config = dict(
    model='image classifier',
    image_size=40,
    crop_scale_min=1,
    widths=[80, 128, 240],
    label_smoothing=0.1,
    init='torch_default',
    learning_rate=0.0031,
    precondition_frequency=16,
    adamw_lr_other_params=0.00093,
    epochs=11.8,
    final_lr_fraction=0,
)
Rows from block 8 of a small image classifier, named by matrix and row number. Rows with one number belong to one channel. Each number is 128 + 32 x the weight over its row's rms, rounded and kept within 0 to 255. All counts start at 0. Numbers have three digits each. After the name is the row's rms in percent of the matrix's.
After each channel's rows are labels from the 100 images, of 14848, where the channel reaches its highest value: "lies over" is the class under the peak. Only what is clearly more common there than usual is listed. The data: numbers of one to four digits printed on busy colour backdrops. In brackets: how many of the 100, against the usual share in percent.
# convs0: first 3x3 conv (model.blocks.8.convs.0.weight, 128x128x3x3, standardized in use, each kernel summed), inputs 0-63
# convs1: second 3x3 conv (model.blocks.8.convs.1.weight, 128x128x3x3, standardized in use, transposed, each kernel summed), outputs 0-63

convs0.2 088:101128168119139129162116128146128146119124113114088109111132068122077176117129046132108163115104143135147138132173117164154136185137045086094192180069080189147143142139092110123155106136144095
convs1.2 078:131153094068128144154112080172097145123114126158147106097174102094201152142150109119165174082111126137152116146155138081164054126131164091139135081055128109155136160131144091113196155220107192
lies over: digit 3 (25 vs 0.4)

convs0.108 095:099122138142155109073117170113123120153090131120098089106067159134128113103147051149192101078179102160142105085175151178110176140088125122104163138086068129168134126159158079132139151118141101
convs1.108 081:105148100093109103128140088150185103131144080095145138136152085198188178081129112085136120126122174130082115145164132055183089165123146094166169117100120085097154092162122082102156131114156121
lies over: digit 4 (74 vs 0.5)

convs0.76 103:150108166113122113130158149103112094098155116123123131107172181122135107144100172100179173115123153080169112110096107108092169156106127136097140160089079117164126129134077110115132097090086096
convs1.76 105:149174093124140149082142141122146131172105126143145128155109163111117100205138182178059132126111096116149173137101094170089104131182141131159064108112123171127152191057151155176158166167134174
lies over: digit 1 (26 vs 0.3)

convs0.66 074:096141124151168088115143076134140142094159133162134132086134134127151106148103117134137152118117172076148093088135161119111173113116055118105065075146112096174153142139097099142113104130077116
convs1.66 091:164130069119172104151105117124080174153111064111171143139142094139162140141107146197230108125124172144135146072124127123113087150131158165145120128113164140169163059096154170098094183117127155
lies over: digit 3 (31 vs 0.4); digit 8 (25 vs 0.5)

convs0.0 070:110142150135152062117123129174166142163152162091165112106160139142146114165096141110143103115138171100115126073155141136131161130115051119104191068115177096130132129098044144080126162089058090
convs1.0 101:140099146110173110171121095119106170171085134137158136171185106109159143109094144156193133129144169139164124083172120095136092182110124143125149172116203110155094085088147179113062057113111174
lies over: digit 3 (42 vs 0.4)

convs0.49 117:079119124131122134137154165146154130157118132129143151094148123133197133086055151091092154122107134161111126131084200134143106174124079144129077129175091179146142112117129131092158107100118099
convs1.49 094:118134187110182098177109139176158138173141066059122111126111125101125121155074207119105055103193156053123155106162134146132143145175168100096118139129127133121114175144127153123132159091174082
lies over: digit 6 (36 vs 0.5)

convs0.126 112:154144129134161174079145159184123092111121121078120113071109144151119109101108150121145126099125149133081155189155101124139160153097068085130135073093140081098080105062042126154184154110140115
convs1.126 096:157104143141147116152153141154165110136080125106135135199199130144132145173098162092145101165122191115126140114122120132161147169118098137127106123136130160159062135069159140102065103091121179
lies over: digit 6 (32 vs 0.5)

convs0.3 085:084156093183125117127120123094150148110121140055114085131154120120065162140102149163186116133125112120109164117220091194129086144084028160088149148166163083144067097125097196145173135099079061
convs1.3 072:116144102126132130147141125100076142162134191157118124143173093135164123150151102128170179087077130179145135138129082149138086130127123143124135121109131144154065126113151138115146086217142224
lies over: digit 8 (51 vs 0.5)

convs0.90 092:176115146086130121121122133167129128115094141118130127070108146121064086106171054124153104114150138111122127145124142139072160163129078135102139143011139111167185130165077069118152099122176110
convs1.90 079:068147112118101089114115172119114102127144133094078069088133082122129154063148085047099107136145114104141123131122118093177148099109155155112119068112098095105151146167143101102145100109165137
lies over: digit 4 (30 vs 0.5)

convs0.58 093:081152141116110164138118155139129122189085163166144145115156130149140166180152129135114124127153109106080171128144128164087127194182079087124069085098073147141154103142055123143131121087120061
convs1.58 095:094168138151063088119117170120091189129123153170146113117139089107159161160162130092126162136105112208132077145128097189154094120152183127133108120118144120204056144136175150132213077187127149
lies over: digit 9 (37 vs 0.4); digit 8 (26 vs 0.5)

convs0.31 116:166114150150124129117165146094136088194133150030137144101131116120179134062107113129115155133130101157126168166096116094114152154098088152104187169106041129155132053110054077095100170110159102
convs1.31 102:160134143067151114125166142128164118079125073127133052065114106108164113134148104124126155051188094080105100188107110129144077139158210093107113140099123119090117120110133101158155071171157144
lies over: digit 1 (45 vs 0.3)

convs0.119 091:129135124093143144070165157184083127122121129099123143088171141110053178134129120085157093128151147168078095106096164111086176187166075125090143100118160064171128103126147125110127145085126087
convs1.119 096:076127146124077173131079110169126104105189177082086128120122134167120128084115128116092078103113122124109106136126162063112182118083123155111160107125094084084126074183076069079126166090117190
lies over: digit 5 (27 vs 0.4)

convs0.75 118:085145116100148134136145151175160108161138149080164133155135161172147137157141111075111104089160121143145149109151145122076081099120113116108180107107108181150140107159213109118115135112113100
convs1.75 104:143139124172119147079163140152127132128175132107104090097094175121078127101132106123113112183107113128031138120117087206093111101184155123144123119157097147178104167173117193168141076070141075
lies over: digit 8 (41 vs 0.5)

convs0.60 090:136141115156165145130171162197124101130103138100100111119121133120116093098047142139140154064151099140181099142091091134112169089102131128097151122162105089145092130167196091107134109132109157
convs1.60 075:091136066134098114113161136090113102158188101061104102158133103179129149106138074094099118152129185145096165128151112050164152139151062177160173126174114136064104078111114116134070135112161078
lies over: digit 4 (31 vs 0.5)

convs0.88 110:086160128169141126062173129169153134161159133135145111101140135143135125037071143106129176123172134116095069122150180113114134158145072121140095130095126079172158133144145114070148124131122129
convs1.88 085:147106133161140135153138159141196128118089085077126115107128145113126153161084180117134075127167189087155173094067159124165166160123154124114097098134131152106142108076132154110102144069149111
lies over: digit 6 (37 vs 0.5)

convs0.12 080:106120120163159160061114133149127095106099163079142097104094143137112109137069119156110100106172104175149155199124151076139131108140086127125114149112117143173116113149165141113144137119097111
convs1.12 089:097101162111150099143116171060168062106110120108101097087138105112111134103166107073146110139164139130165154193129096068144153138076125151074160104144133125087109091121099098123039141113157141
lies over: digit 4 (39 vs 0.5)

convs0.52 077:170130137162141170131114167183105187149148140072132120125139126142098084150078135087205091075136154087090099148148133106190120151115073117092118120141106114114112129137158214112137091115122092
convs1.52 077:153129099101180098157180139079118153150104119155118154138111057122129127147097139175140139148161122145156121135146086088148132167123117135076171197112153102123139089051133118164118149126165187
lies over: digit 8 (25 vs 0.5)

convs0.33 089:057153101141144158105215116118142094140104092079097103130130177127097152142063136182152116107118125212178115108165113078170147145130057184094164083125108102168185075134089151123094129085152114
convs1.33 097:103166079137129165105121127137113129095183219114087132091136151140121119100158105140098146096089115164054084125090159153077157090150075109121161126117078111095158135172109124113045122115101121
lies over: digit 8 (33 vs 0.5)

convs0.64 074:125147112141146156149127125136138080109121122159170164079138185141171137167101161133126158099109084153162126147180181124112156131127095175078153128107018115107151088140131102086088132131117147
convs1.64 088:124129136146134065098154206055088164128102124164131115095091117149094124127161110098148193131157103176128108123103078179101101059137138160191117121117117113160107129125158173138090105135108109
lies over: digit 8 (49 vs 0.5)

convs0.92 102:046160135133155157135167147129138129106164141076144126122147128159114094191140139102140100123085082073141150109203122149099122190147084139085157111106087130159076111138171114147154136095086077
convs1.92 096:113140035077152137133142119103119112175108141140118096174160144132161137129109132130186133154116203182159147129096125121130091151183170198181115120131157150149093109126129153134137159126135163
lies over: digit 8 (48 vs 0.5)

convs0.61 085:161148131170129175124180159162135132145077132091113127113164147102119111126013106103173099102117136110106102139135085146127141167132090127093171148161156087132147098159095165081090135063034109
convs1.61 072:111108068154137092133167081081085129120153151153099093182155104052099098114090106143126120213154132109089109128163104082133172164128117150081168206162127090082105155094124121179104151188150141
lies over: digit 6 (29 vs 0.5)

convs0.107 107:075143137187161176129143153113115159096081099108152101114128124123145131147114221158138093089139140184107102158158152100148123200098095105087152148121101134174154136141051191144155132128128122
convs1.107 103:097144139100086109097128164103173093121149090095097118141189104142180153086147137079116108130137134111167151146121075065160142107082145141156138109132125129088127102157159063083145110106173140
lies over: digit 4 (29 vs 0.5)

convs0.36 111:111113100143143169122160152108144103122093135087159116098121109149144081122072141113184115140157113195151117154072146064137143128123112087107140165102078173189124154136134175124130125115107128
convs1.36 086:139098136101160096145155208094166078097128124084110083058106122092124132092148137088135123116187123109193165205105087127166118138110194127070154096150153135110156103125102130122123145089160140
lies over: digit 4 (39 vs 0.5)